python train.py --train_examples=26041 --time_shift_ms=100 --hop_length=160 --tokenizer="word" --encoder_arch="tc_resnet" --encoder_stem="single" --encoder_widths=[128, 128, 128, 128] --decoder_qk_norm=false --decoder_parallel_block=false --decoder_tie_embeddings=true --beta2=0.99 --adamw_lr_other_params=0.0027
Rows from block 7 of the audio encoder of a small encoder-decoder audio transcriber, named by matrix and row number. Rows with one number belong to one channel. Each number is 500 + 25 x the weight over its row's rms, rounded and kept within 0 to 999. All counts start at 0. Numbers have three digits each.
After each channel's rows are labels from the 100 clips, of 14976, where the channel reaches its highest value: "strongest on" is what is common among them. Only what is clearly more common there than usual is listed. The data: Morse code for random letters and digits, with fading, noise and interfering tones. In brackets: how many of the 100.
# convs0: first width-7 conv (encoder.blocks.7.convs.0.weight, 128x128x7, standardized in use, each kernel summed), inputs 0-127
# convs1: second width-7 conv (encoder.blocks.7.convs.1.weight, 128x128x7, standardized in use, transposed, each kernel summed), outputs 0-127

convs0.91:477533505521476480519517534501535521451504541528475504482484515507478517508540495543494520482542553532473489428532529462528509497477493514479510486485482476483503484481498471483511521512488515513517497504496518526450515529481537509486508490474496501480489494490514515446476481526512435483469537536482484478517504523481505502483445558532500481448500489507518515492469454523532511512498
convs1.91:546510527489519541475498490495501506474498481495513508507532497483516474488510502518518515556510495482518524529472482532486505500543503514495532511499492532483505550539518547508496496523552521515488524542520555461486523492472474490505486493499518496488493528480484485468526512496504492513449460422498486487550535523499462533533512528496467526524473458538511485521491513473534443505505
strongest on: reverberation (78); speed: fast (68)

convs0.50:535486479465473468497510575554526482492510501508507483501518517482508492501521477493541532455445515511470490529498480514480474477506505514465519507432485532525456502477493477490520500490475492473498526506468524493498486494466536518544499522470480455485494485472456490454444487493472522480515480481472490493437490489497499488508484490439508519495515494501481481470487483509478470481474
convs1.50:502484447531522514484467476462460476463480521467461483498481506497488493502472497483517486467485531517533509524500484501495561503499496558496501482546487480480475470481455477479473491492471504480513495469490516511496494542487493447537499510503498480496491494529487484504469469484497495519537470462514445497509478499491454510492487483503530522532506520538524516430509537514504499575490
strongest on: speed: slow (100)

convs0.81:529530524580522515487498492477502496462502520483470495481532457499522483475490484509459517477473503510502487450476477521523487519480504473432497508492456510485480446503481520487486531518510439471469516522529512490533523534455539488488509471512510493511507500488492472517489468504503480502492496486503529494504484500524516489495477517505506509477547492482465449471480442510426499484507
convs1.81:504517459520488466485491469491484487515455516536502482450495489432472476472498483494532505504507557485501487513452472468489506514518489506527503507495507460451486478475483457489513486485501493479447476499521496495510497520500490475488506479475529528475477505507533508499546508530520500526506527515487464483559509507452524457506460487502556504538520517503533529488511551482482486553482
strongest on: speed: slow (100); mains hum (45); reverberation (37)

convs0.79:536498527523518452468524510521509490503491471514509495468515487519471475485511519480563487511438558530509494497513504480507479512495516516436511532502478546477485465495487479519485497497476486467498474515505520466487482545489498477456489574489469538501473516479472493498516501459507489489495500466475503515517531459498520532533482481523510521470477485483457511490513487515461519477557
convs1.79:515509524482509552497500549471501536486503533491490486494534483469485483507486462512489508492537492532478509488502505540470538485490549516520520488490500509466496507475521455466486513507490503517511493485504464472458501475468498512534481513494505462498499469499536497517437492497506508450550507570560447471498524527501564464491548545504496477510497503481508477491491512514529499500496
strongest on: speed: slow (92); the character "i" (44); the character "a" (38)

convs0.33:467508511458465524510510539476534486506514549521498517501532490516533493504493532470545510483519522515471476519495487484515519481504497461467504505465491484451509513502516491466482496525465514514481499558513488518478506522482495546508497501517544450505523519478497506522478488505527489503488537460544514505531537473475551532485570527498527484524498506547502516500550507553496509514542
convs1.33:471503451484483479486447463492516480475496510520502518490457480519471457479473534499512475504475472521563465513478522514474528499474463516501459512484516500465505541499507503481488483450509461508515504499489479505498518507494469506488490480504519501520518464490559546471491468520455502464473439504452517473491515488467475520498513460455491519518522521511526520485478503545515495534504
strongest on: speed: slow (72); reverberation (35)

convs0.22:512502494552509471498473479517495489511506488514516420531499463465502506483527459481471505490479518485503484545495518498541497510506498517475490492521512477513593487530498528510480477530462463500488463496501495491528502495529517524471529470511497497501504500522490485509498526482491458464501474506485465486491479504507456475453518486507436492485522479471490458538452474465506458487471
convs1.22:536486514507523495551488574550507476544498489466492531496461523522469502498489480486487497498493450468525504462495475517487492512483533489511466440491499477517423496484498518471509468495492520499495521500506495451510495522499513485492473510495521503510454521487480519506430492550482509531458514488529504473483495475512531459506528506534469511494491508460512491476533495462516522490477
strongest on: reverberation (65)

convs0.44:518460489483497529499520520507531496490466464481512484468538467484484500485483567510503462500472459450440505471481489491463483499490507513490498486434515464484484449488498495477467478485496543509538507502522473492470520507469494521494484466509479479475460496496464447497501461519521471473482494483478511525480507475467480497500498506455524487522518490499527511490514476495418479495505
convs1.44:457479506473509494433467474469511485488478486493492544481490491507499499465498497501473514464484472495539445495484471461484501514502439532483502490505470482487530543496485523462497491480470495485478513453452474469450489490530504456512500503523498511504489515513522462523499513508477505522477480479473498512451557512526520491472489495496524528523502512541541507488482523531531478565500
strongest on: reverberation (54)

convs0.30:534477505522504520455497474506481485470485521540498527494444526520455482472511510500518519471506513529467507569513473487515493466522473504487503505482492535551472409503499477497497493506508429489485474495450492483487502489496501506526495522491462501481482505499494508480460465516486480476454486505496530487483488533462509486464472484537519467519511486482505516493492553491505452489487
convs1.30:497502497546522544522484462514512501578500457526512495500493489513517500536518489508543504535463468506556468465501506504452510529489489491532505481478504512517536560538515521500495464463506528492498539510499548493526512510524509470547502504503521535509535530500512458471510499505517488488457518502484469482477500470506505494514504500501548508484505520495511473462450515492446496524468
strongest on: speed: slow (99); reverberation (34)

convs0.15:515509471487495456510438493498505500510469460452532515490499469499489522489526505479502497486492463518465470476503511500506487496492512507496498490505500520464455552481474495474506464466472511511537493465511434481530505479486517504497446498504488475480462480485512502485460489469499519480568517539509476460480516487474499508479487471481460490518472530503544486479539467474465474556481
convs1.15:478454512501507492475470466476509496520468450502551499491518480490571447517472486514493536468489473493472476527479478468483476482515488471505491493490490440503504461510457487516518528456531485452489508523484552514511488561522513490484508510533500522510499497484450502527489518503502466526463466452511467528504476468496470469487470465484498509496506505496498510456501522471501494489496
strongest on: reverberation (84); rumble (49)

convs0.71:523484501486477476522487509495499487474489473435482503493527485467474476489490507468453482487485554510525506503515526497466538494493556476526513470486515520459499436495474487477488504506497483517481509489522498481533528479533461470463519471514495509457465475508522523490490514492488502451513540473525477465462492470489482501459480529542465479438494488487462504521480495511538513534515
convs1.71:495508494512510512503511495535540509520517504491526437494541510535523501522463494533457519508509479489526528506502491517461469479481494485517450517524528469517522517513508512525510482490505499468489525542520533533524518512501506529466498519483468487527549534496488485501454491455525510549515485497476483447451474502493490492542488490487463530484488474503508482487550478438481520494437
strongest on: speed: fast (99); the character "n" (83)

convs0.95:532466536470471529487541486483518497473530495505490465470520527479462508531468505512543455509499491507508529467489523481485484487520487480469488493409488489499475532492499477500474518497462514521524498502490522492516505538445505515500493448492502517495476506508483450427506430505497461490452475510527511488527499488486499485520493507530518490493475474489504475453500489510475536501508
convs1.95:478509461491530475464492504495463519509468497512456512480483467532489474489487464493518517526484473432479514542472430483488494496506499523499462506566491481486485471464451476482497497499444517476498470485497506512513509478454515490512500526484516504497494475480512515465503467544543515524488495496500510505541505532522515525487503491532517505511503497519513521480547545518513463560465
strongest on: speed: slow (94)

convs0.2:522530534512498484479461529473489505499452463479514531451504504513474510497490497454509507489506529489488480554535497516501470452476498509515545475506527548539485526493523511508508488495507504454511531486501562532473471476472500504515456498523494479495488506491472497469546509483452535522510549503510470504492466462499501493507458519496482527488498532518492540517518496522480444459538
convs1.2:489517518510497528550514503490515497492489493508499454460479502494520496537507464465483542548520473506436498514516490512475529463500525514483501473482511518511493438500484506501532555517478509487492507521561489506526529529522501497485523502504508481484473488509486492452525492479546456467523506512455484514464483493445471488533471530464552507521506510508478470504489496485518536540542
strongest on: speed: slow (94); mains hum (69)

convs0.6:501487499513535504497469511490513488508483486492555535484491477486482523500456505469516469498474472490523478528493493549494475466535504466499527463508502483510512521534520515487529495415497489500467487501509479469498522475529493475541530496506513535513491507547410533513523547486510513457491495507541521503495506489505464517489525501485451490513460477511543484485503497477491472450485
convs1.6:502467458443491468505508524485460503499510458499499511507464485479470481484483446498475485496481467500502507490479495483475512492474461483498469479535511485469516494473497490449502468469511503473479460475447497492502485491489474573434465530525518511487505508500515493512487455477490493522486431478464485488544468501491475469506492503466480482515506532514514508478467526495531451506495
strongest on: speed: slow (97)

convs0.19:536529494482459513500486466502488478510520475490530490495477487475457496506473461529520474537488484514508479505470509494498524526485473506525543478507525509509541505490551519539501477474467542499502493460533521533513505471497481470460470468494502521500502514503466477503475474503472471481542523497480513508504469489481497498482538496472493487450511516490467447506492517477466443428437
convs1.19:493477513534495476494507564508518526521539506507484481468516520490511503502510413541488522505463503455506488551485490539534502522511501470497511484488506493530497470519500488485505505463479513484490510474502516488485482530505491496509500484457503502523496493477508507491457430515518497585434482487489475496541518524535480507526508512487434492502497512478491483482511500481499475485448
strongest on: speed: medium (78); reverberation (46); mains hum (42)

convs0.118:523526504500525463494524510494511558453498508502444463509481523452514482501504494527524509521486508553488529499500449494447535489499491537560470469465483514472477478514483524525473466536508488471500517503513485453479496491487481485535487489475501542503471493465506494538497445498502496487498515526496485492499512517524518506475525497529492550476486495463480498484458479520547517447516
convs1.118:508519529508483531507512495508494470474497525466549496477496519534512477491545468548522514514502550475480498524553521496508525526514521514450488551519472493573525504508513442540486601486516498471495522502497493520531502499492518531485549500504476476516523524533502491526490511450492511493504509498500513550489518498504479486518520501502479467513506490511520471530483507513477484495510
strongest on: reverberation (98)

convs0.61:495510502499510535527455488512498519510519534505505486504522496474505479502554499487493525511470500547532511447528508535494480465535527492493505520484480450509488529529484481476486474494502445494451524530500514487482491469470428500477504482504492471480455485492498451491493509481464504486478502471489496494535536526474464515456448457496468507491479466500478466470475465515526476502543
convs1.61:505519501456500506521537510473493511512479496544528486482474533531493489513528530532511510541548543484500509525527514515472497533473504494472493516521507500493507470467486528509499520512516533516586473477510450483519485491479547530494489499476502505501481502528486514526486497426473480504508488488468512456512491538553512517550556527537488505516505504528493465510487470486523489495467
strongest on: reverberation (68); the character "e" (36)

convs0.60:464498509471490466493466533496477481529507514507524492488520457527506505488477535521488496491512523474463474481522461497519486509501505502470484506482456477477429531485485523459520502504502482529480536455489478501500513509488487470493524500500513483489464496449500519529463553475528475530487488552435471538521501469494452478471507474518432505475531513496517508493503463472471504487488
convs1.60:502478481543473502469513496477478500488480459463464502515443497509468519523499509473516487453507482493512482507511516491515482522488507454515505505483441490511491465498490505446474471471469482496506488500481469492447464460487474510465500507465512506514499520504505534467444507486453508479545497464466515502509526533509510514501511536504510516532527536540507527437543527484550494484493
strongest on: speed: slow (99); reverberation (33)

convs0.26:514496517534502498533486537490522469473540488532528498508506555521474489495530515558484488464518479511491512472503521491581529481514444490497501485485490503494516503516461466500512513489496493507504429524501537463512546509504474529470524516487489504506470508499495532458548524524508450514474547510502516473494468515452474503481505514484484506484515526511488520545500500489454529472504
convs1.26:505532463486519496478504524503491556518508534514470507477508467487576521501459467472528498550498484466507511516497475517470486522495478500506501465485540498507527490461523506464504498529493510528507507505485464480481518461506513468517534458533508486514510483505486470498541486514528483516462511459506410461507479505471501479479515464494496490508495494480502499455504509427521487513492
strongest on: reverberation (51)

convs0.108:527487489530500484508468528473518453525502535480471490502524477450466472491468489497469487516443545509490530446512504517518487520550461517520502549508474508424448512498487499506508462505476521494489526498504482512478493498483496513480452506511480512527500489477461530464495468490486510492490543578498501514524490495502507514483515523527503489477527531483529522505492524531516493454497
convs1.108:503484500490506533505467529512499512512469505496525497455544492543455515522539493499484497524527452495520498551530507500494478513491524472511480494485468483503489465508465463530523469529479495493472487492548507478502492536519514529503497494529568512478544523520566503528511526492526503497524495498520594535525512499469518500509481521492492490461482483486469467496504472465496511497535
strongest on: reverberation (71)

convs0.47:483523468498451516518511515497486497519483535480495443483501497449535519506514485508518467479496506474502481534498517519503471510518497535495504506463492517503462452489512465495527508492486480508448493520490481510467521487449507484504466454501473523489507508517508510503488480512518509514495520488453495464528516536495526528501531522503498467487531508554542501501505483511590469470581
convs1.47:507500474525450462528513503459494492501521479462537523526485512512498481444560501536484507537495555489485521537527499520493502523534511492511515500451460457443494463528502488510476482475486535492543535550525492536486537511556480547451499497491490502501488449487475487497515511488488486509467491477490504493471492512474544477501487492517480517495512503502542508509532487506493511490515
strongest on: speed: fast (92); reverberation (85)

convs0.35:462486529479444518503515482494490485492502491459503494503553488476489504527487460508475511454523471524493516451512518526443487504485505510508497472541524472470481505448450512508534510478524498484468500496538458499495512489487482424501485484493467517460478484475487490489474498500536481518471493467521485540452510529497471454506507513456479526511483486488496490522524494476550506484465
convs1.35:537491466524507485485483525468511491489504461450491518483496491499498478495499518515499483559479510487462496510472506487481501509484514489556477549519503478479500409507478504487471512535501500501504495500550523547481521513493526532462540527534489499524559503532486488496465487494479485513518489504453499487491478512505555516529466492512485534498504490536505532537522466516490464442494
strongest on: reverberation (52)

convs0.42:484492481493432496511456500509487515506492500482521505518476503505523526489529511500489484466470464465464497467499477502521484481518460480548506529526489500460499494450517511491495498494495486483519563493476493494545537467500496482523511510469525593461463496490488457479519489495497530471488520522524468485532504493527484499547484525502509527501471520494481497537522500566497513546512
convs1.42:483502490523559515541502471468489505524476487552474536478494505504471520476499463467564493504493525480504521522544511511474490475557519480478506516516515467456522477515484495487511509477493535465536470506510528546512488544455510493497536484531519499532516485505526504518506510518556511552465542463490529511492486538499502506509515525487481508510499507499494529488536513541537530484533
strongest on: speed: fast (100); the character "c" (29)

convs0.112:465511505483512493502502446483490469488491524518489487562482508501525500548499523524488533504525493479456548459500476526465495492531520509506522480548506501513507470486488480503496502527569497511501495509497457494462507517522500492486462450497506487485472506501513505511497434536514480522469465466483509473502490543489586495530512467485512506514504508502510540481512499481573501494504
convs1.112:502480453521501478465507470481492497501487432492481506524493500531522490484501492495506480492487553483495517512506518463505456475518480485500517545487535447480505503532556510463536498499526499496464516500457485495500541537484504503515489474539484527520507520500479504510487506539484456489465446456434479481482487490487456485479452518518491535509520528514501511511486508524481452521538
strongest on: speed: medium (71)

convs0.74:526478497539525470510507521503535516494520494491513505492563470447493502502474499497492510462486471471511493522479439511531480497480505493483504484485478488461463523503487501461477505486473442509518457514526531497479479571496518495460482504504507477489476463469504507526499468531500507499508480535507508570503483541444488518519497499472488496494497461433514486502496495507491510471554
convs1.74:527533532463481503473552546514478467488509532473506482514471517507452500478497498491492485559494510524516548495516497502527513529529495535499473493492493448442517471498497442516493551488501516470533495508507487481478516447506486524479488515498439498500538499492517480489451486528475527477532483537546499487531503469522510534484528493534506526511501507496530491487519522458514516481489
strongest on: reverberation (92); speed: slow (73)

convs0.28:534539509571519492494499513517489497506497459516499511493526479502506490490562495544503518495481478517458444509500475504537505527494488508488509533497498501512572489520509471498502484504496484501489489527499523495561526513496518523456519526479481488496537498517484491475474505475501463471477546505511505468467500456457511475476508493480470487473493514484454456521467481431539470493473
convs1.28:508515497453503498517488588505556496532486536528489520510532503470518532482496507525494496515505468475523463486495486500471514457506459498481449481508483546545480529518534543491523519541534489517517501491491506506476495489552472465529505489507504472496511510542460497538545508486507516498509498506509503518446516514465463465488488526486466491475491473486501460500474486491488471461492
strongest on: reverberation (98); speed: fast (74)

convs0.72:494472522502484488493481488494479488493504459492469476512490520536475496493510508522512467484494498517499499466513484507464492482464504504517486505455495501513525487486504491490483503483488488529491504490510561524521491509487522526490531468504498502451522508444545507470567505488497604472465577502509489536457525485505470522503499494484510492477455497474468519492534489488552476538504
convs1.72:526481480469499503473506494485530512478496488499505492517506481483490518482500493509495507515479504481539520518513523544502483508542507512507503510513497516481518490498509509520518514497507495507515512513475500501505472513493495492484486517482525491527487521511477514490530514537551417525529488487484577499541499504473507638523413513492466498504499495499495509520500490451515488467484
strongest on: speed: fast (92); reverberation (39)

convs0.67:528490482488488516493495500450526492504492524544554524478519545502478543496497449500521515493486520518504516512516502496481507455518478524459480531460487536513524450492522507489510489497477464436519512486485543505462497487470549520522439459468487478477530495447491500520515486461498456516505526486533503531485499495501519548499451498514517512505476476518511510498490523513479518542506
convs1.67:516525519481511501461539553498511479491554530532509514538487506480519469488499491499518481486512503536446520518502497547501561566505535501489520484499508521495493550523525481510505461495498513521513502521514483453484541490479496484524486500501517497490484536486554479479475447527552520471526525542494496521471524513518521466506567535515514478497502477520497511526509492499513512496532
strongest on: speed: slow (91); reverberation (42); the character "u" (30)

convs0.73:536496494450481482500499515503521500504515486507524482506510467509531454465491484494511497494506506521516519514513524500495483482531502496490519493480501486484514501504484507479476480540456450492474480479527531489472515510496551487505486534496514475444501478505465525471514486492514538415499557422542511486512482482542501525513507483460484473495470472486459477472475482506432494477481
convs1.73:486494474506514493483490475517489495459466520509484538499466526461479466512479477482459486437483475450490533515466498520479535531458493489485503507523501484529508467508494499498507507462493518499533483515463483480504474532489471496457463499522453539518492481531522473505522460511547443504553487462526523483496491490530477487490530521483469532531516508511521492529535503532535515520464
strongest on: reverberation (81); speed: slow (61)

convs0.107:463496511464532468507509525490534492459500523474452519520469474483513449488490524501472502554495500480498515508573455491509502540510472503535470495497460501479500493486487468488505531500535543468531511495496471502498515495446477491521477526507497502500506494505451483506515471492460491510498530541488541496460504482515561501450447506522497472507445489488510503490508515539493479520505
convs1.107:516467511484462503526530479522493503447553516499523516484546515529523525517558492511528504479506553541511499462529536496499525484528529514447522490491474510505498506511479500521472498547463472518510499496471534451488476486518504530498483460483492496497468512483522487448460534468490551526519509535527512502516498516473497494547518523527500546527505493502501473516513499532531530499528
strongest on: reverberation (99); white noise (40)

convs0.49:525541510497466464498450484507496483488484490481517432466514456534519501520510559470495522476475493484493465543482476516504483516473503482497520425502506535481539475520527491510528501494467524486501496527529467479492495499508506491497489465475496508526491484486469490520512489543517570491511507471528482501516495502535560492523501488432520508516542523493490518539494496502520521483478
convs1.49:482481470527517513488517495467519485457484491520470568533516481476458498437499472494539498464536484522546492467503504493474527472496489538483497515475506470506467542483487492474460480474516485520507482490483465494486515556501490490545460522467529459476539516504542518504530536486492455486472500489509529464474452475514501495512455508519530494499494513520516518481476516519505513521510
strongest on: speed: slow (98); reverberation (49)

convs0.90:520509492529530434503498543488518483492516486501504455474497450498504512505512490479503516502515459492536469453451467507479500521508479507466483470521496525510509517485481502490482497511480503460472469489492475462518493527518503485488445490477467507502540504492466489519489477490510501478507498531487459473495480501512465501482503478504473477469514488495505461446465437501395493482513
convs1.90:518526549526476506506467505484486497501534473471474484454489486468476492464511574496529479489483520497495519486508496488478475484474482464482483510447491508504536466502501530483496497457441437489492492465485449515507520460510472484517521480503500510491508489497490484523493536461467476514506492504468502483475474511460483459496482512472549514488496460483474482576526490504485521506519
strongest on: speed: slow (69); mains hum (48); reverberation (36)

convs0.101:543481508469499482513515516520546479507511501470499527472556472504472488510483475502463493506514523488491519494506437510568499509496539509474505546472490466499468464486536498494500507522503541497544480502490511505462495502506501481416501504492482514515460501500479496496501442499487500469492475527479478490571502520499505515523492512487533495483476522491508510465481510489419499467499
convs1.101:521497457526481460457492464495525512492478508501500517510496480468549497503465546513470498545493465491500527503519536538450521519486484492527474495512466472505473499462450526536477504471476465483456476484449484496513480505496473545469482514468514512505516488498492528515512478489477494511506513568510524501495528534483505479484527509515476564542508490530522528505514533504544505523496
strongest on: reverberation (100)

convs0.7:524499507468517443492519456508509478506477541445467489470522474520478503505517459523512473501468487502505517531505470522462506509495545510475518457470488537504501529518489488460490515524505478454514516544498494534497530503481538496525479499499472465488524526479497481493511513511497491526514469519507485513521517537475515518566506536557492478491516501521554533460489502522521565514491
convs1.7:546483537522494542513527568491499495487515482456544488495502520458489434491534513499502497539475509484473510479505498508544512435493502519471480534525463486497496484501507542533510539539480516494509471489528495480536499515499510507500511532547545532514457483474527509550485494511466536461504516516534492499525493476462500513480526545508518506512507497488473473523518508533505497479502
strongest on: reverberation (88)

convs0.20:501500526450500441500475473526511488466505464533496481515458476446518519477524463513457514521450468455478491514501561519474513487484484465514487489512527476482532441483484511536476491516494495494504532517490489494543500471564460548487479500488499508513512483501467531501502534498492452476496494466540510495479478483493484477520500478481512475478521534509493503492513522519507492547475
convs1.20:520534460539527523515504460497482492512536471506403509486493499548463540495477490466523482461515470435492515482527472436483481507502511470467460505537510544493499481478507516492507476497497489505478507504485488545497510490473507467507528486463508478501511511507523531461510491544511499525485506483483478484497507469548497482495525484470515516495503485531510511502504480475488477517441
strongest on: speed: fast (81); the character "v" (29)

convs0.109:476487511455460520507481536470470471498484500470535522488473462502533524496519488477497486501544526511479501465491484482491501506530529479517516494532537528464497510525436454525463529528479531540437492544505462552475535513509487490486519474498544514521478497462502533487477524533490506491489526493484528477495502526503502488495510500506539531523455490479480518478542477525505523470499
convs1.109:512525480489522493514544455510484498548519506470488501515479525514520432498481516491488492493534520533482484525486533495495499521447509506508522520486500485463489492443511523491532504530499484493536502435526471493477499476521484514487511487472460469492537523546523473475506501512469508481498456514506489511533508526472516506512503492531505541487493514542531473527539502493566522503572
strongest on: speed: fast (91); the character "t" (41); the character "a" (33); the character "i" (31)

convs0.0:528512514467528549487452484484529476479472479486460477478505483491492523490525452531497520552496479507490513484534480486441511483497503515489494532413490504482511495495477491508535497495519519511498526539467488506480487539486493490527456494483490499468509506498482504462492442480479494483527458502507516483526530500517517537496438438458532537526527504491522493488489495516501505471505
convs1.0:531521493489471488549545528476496461500515495559532508497550529511454491529527487500508518483446507522521466476478468497537526517508483542451484501527486476492520485491496517481475502534480452508495509480491475476486489484509515522515489492518515492541540490494497443515495552499463513483521486568503456550453512482510513549522479513518488501519503509491494509501473491516521513479527
strongest on: reverberation (99)

convs0.100:519477533517484529496479549483485484519494497520469516535499471541486492490489483498493484479521493537456505497482474502474470532508533497531531481528498443492465461486512511501508529493521534521510526502521498532466504515498474530476491494465511495503437480479462464489493497521480502494479510490579512480529545497456564527474543498514532533514488499536509516512530488518545492536514
convs1.100:495510460503473485450519482510538506460515483535509492498521518463496430489486508533496516536464478516481522495492506473474488504480487524492449532508469479452515488468494525535502506517500494473467512504550483539531497495497486509510515519507457547499521489535561496450490481522490545498557485550454484530470499503501495518510480490537511496488495505491535507530540497518490502489540
strongest on: reverberation (84)

convs0.18:507517512544476520505505516495527489487526475538496488459512468479517508507466523480503509515496513473528478526510501509537521464541487506521518499529512483531516483528517498499491502536498500512440471490505511494500504466485512472510479481498495494541530514504482539527503467496458505504527498529540512468505480526478520480514520501481491507499540510523515471473425510502385499447452
convs1.18:538486473511506497516524485487465508472516508444463473492490498526544519502488482481547477517471511476485494503520494536474556518497499499482518530461474524494499499485527520495510498476499539499526512497531481519476518546514537513496522473547450495464499492519485476491496515535494484492431484443443480453499482516491520457475522484445451516526489484509467490520529496515513508515485
strongest on: reverberation (58)

convs0.92:550540521498495485528473469487515494517538540477529494480533501472438473506527478526497493480539493494494496493495514507487490490508510484488457489515488546508489515494534466490498543477517488441458529533457523472505494543532523483469458492488527515520506514473489487503462501468452476502479528549525514509507523567482490519476560469523495516494486515491474465503518491515521499480504
convs1.92:521440506517508541469525459490457447529478485517507526490476517528483497489524523478539457551495514528498498540521496528498502488515506518530545526491499467503508471530504476515483507503504526514547473509526490516528512453505511516486476518517518492498544500463501505506460488499531519522514535472480477549532499494511464465549551540512519545493494493509509473514544491528521511473519
strongest on: speed: slow (83); mains hum (50)

convs0.105:462484526479481466505504519479496507523505533446505542548504456524512488524557478501518504501509534507492524476515480496469462531502511507454494525549498522453461512462475480543485489492501524504489491516515495527507489493475541472484503489475506455495462493436478498525470512508505505481469493456491536485522524503490567499509491466517498513500487497521499518488514528485577487474504
convs1.105:509500472465488501516481498481517492492522507478547462495488551502481501468534546478508541523523531511492454502445518455510492507506495479524471473479493516478505472526519462452501494559506468539504488499519488491498505561473477511505474507550490522492511503525517453474476519472474488540532495485501485544486489527480491531480518492511532484516494511498503513573490494558518513479503
strongest on: speed: fast (79); reverberation (55); the character "t" (34); the character "a" (33)

convs0.59:505486511473458539516495495525508465489493520544495522488523499483512550464476466505515522495472503519453502515496502526460502513485483507530440504492483543540496493476521525486540505500446523499514505502460533486508494478505533470487524525487462465456510513549500492475484458514529547481454462534535477501521510478486502482542467497455483481504530524532510530496505497481518493453484
convs1.59:468498504520541510492496501509531482508518490502499492509479495538481500493514544479497475514482512519536492534498515504486442475490475525491495542509536516471452518506538459495482476518499509478491540492537523464482461499524494525515549550539539470551497500513571526503492537523492511514521486517493512527433481517535517550489475473487521471513501487497510494530504466466470471478495
strongest on: reverberation (67); speed: slow (62)

convs0.68:492524494483543496499489427499510541522496487537484523509462475479499473514513496530461532518473537472514482472528448501501525506498511514481461464447491517478497496534492470509511482497491519477492496523470487476479501472492529480480513546506477490500528488522475521496485446490493496516489510480543514527495466544466555482496429499471474532479488527448522513492492494502485485456521
convs1.68:511554508520457505502544572531462525469503504538530488497509522514497526511541479505529503478506531515507470498472506526491504503507493542493558516519522503532492508497516490476537464523516471503507489476509503524489466531483501518521495483458529521499513522450506453454504531526467522490566503534528508486495506460543490529477516539528502487528501514529498492475506478535535523497495
strongest on: reverberation (86)

convs0.123:484533491514488554482533531475550483510509474541475524531520509522530507452481499525498522482495535536507513526522508517476483511487526537508500506466465475472478537502467510484493509503533481501517501547506491512505472544490498486513514489502523484471442506480545481496549453516500514522493484525498489471485514541529516519531472539528489512449480497493536514483489462523559519549501
convs1.123:548518512512512484467503452486489532487505527481544489513477514499514468494505466572502519532487498501486547475527474507506498510493526492486507515515483474507523468495529530538515570548540522491529492511531485514477522487475496511490482506536505520514497495499514481552496529529461495505477487560520519512539486534490480494541469493545522503507496476517486481544447508493517507520553
strongest on: reverberation (75)

convs0.4:496506526455499484528498513493476480475519482444521482511472515463511467535524433464481480504487521508516510461510484495450521518460506501498490475469493521497453504483475482505524514503529525557517514524539476488494552469471508471488489503535521488473492486494465486504500511521501514522503493453519512491456475528531546515516491508497491507530464445465512520482530510521545464539484
convs1.4:526502478513489493516504498535512520516496520478516504503446483539493478466507517550486480483522489463517517507487512454490489440517502517529499516522487495557512475473480483504511524517546491496451474478484521534514486570463520519508508501504526532540501579496484496486560498495529494483505517519495503487525482454484465506507493476507533480486501498478490496533528504546477563492503
strongest on: speed: fast (100); the character "5" (38)

convs0.46:509521519488496558519502527504535496489514508481449505505519462535528480520510537476488462520472509493488503500539494519507473518514485537550501477387495474484523501526490485483486483461483528501525506549505459488492511466494502500516476487489513488525470507470488534456482472486530481495520507496496539492465522509504505519503455522541508493496494490505526547467507539550488504511524
convs1.46:536486490493504464592514493484517511516478499414488509498517519459506529490517516499493496506518497532558550468528465509516528504530527499452562506522516532500524556513517486511498500537476499488495537509458502506523494498514505493515522493533494473458507459530510479532492506486506505521494511488462525494495537514523531532481533488512506496492491486490482482492530521466532498534487
strongest on: speed: slow (87); reverberation (61)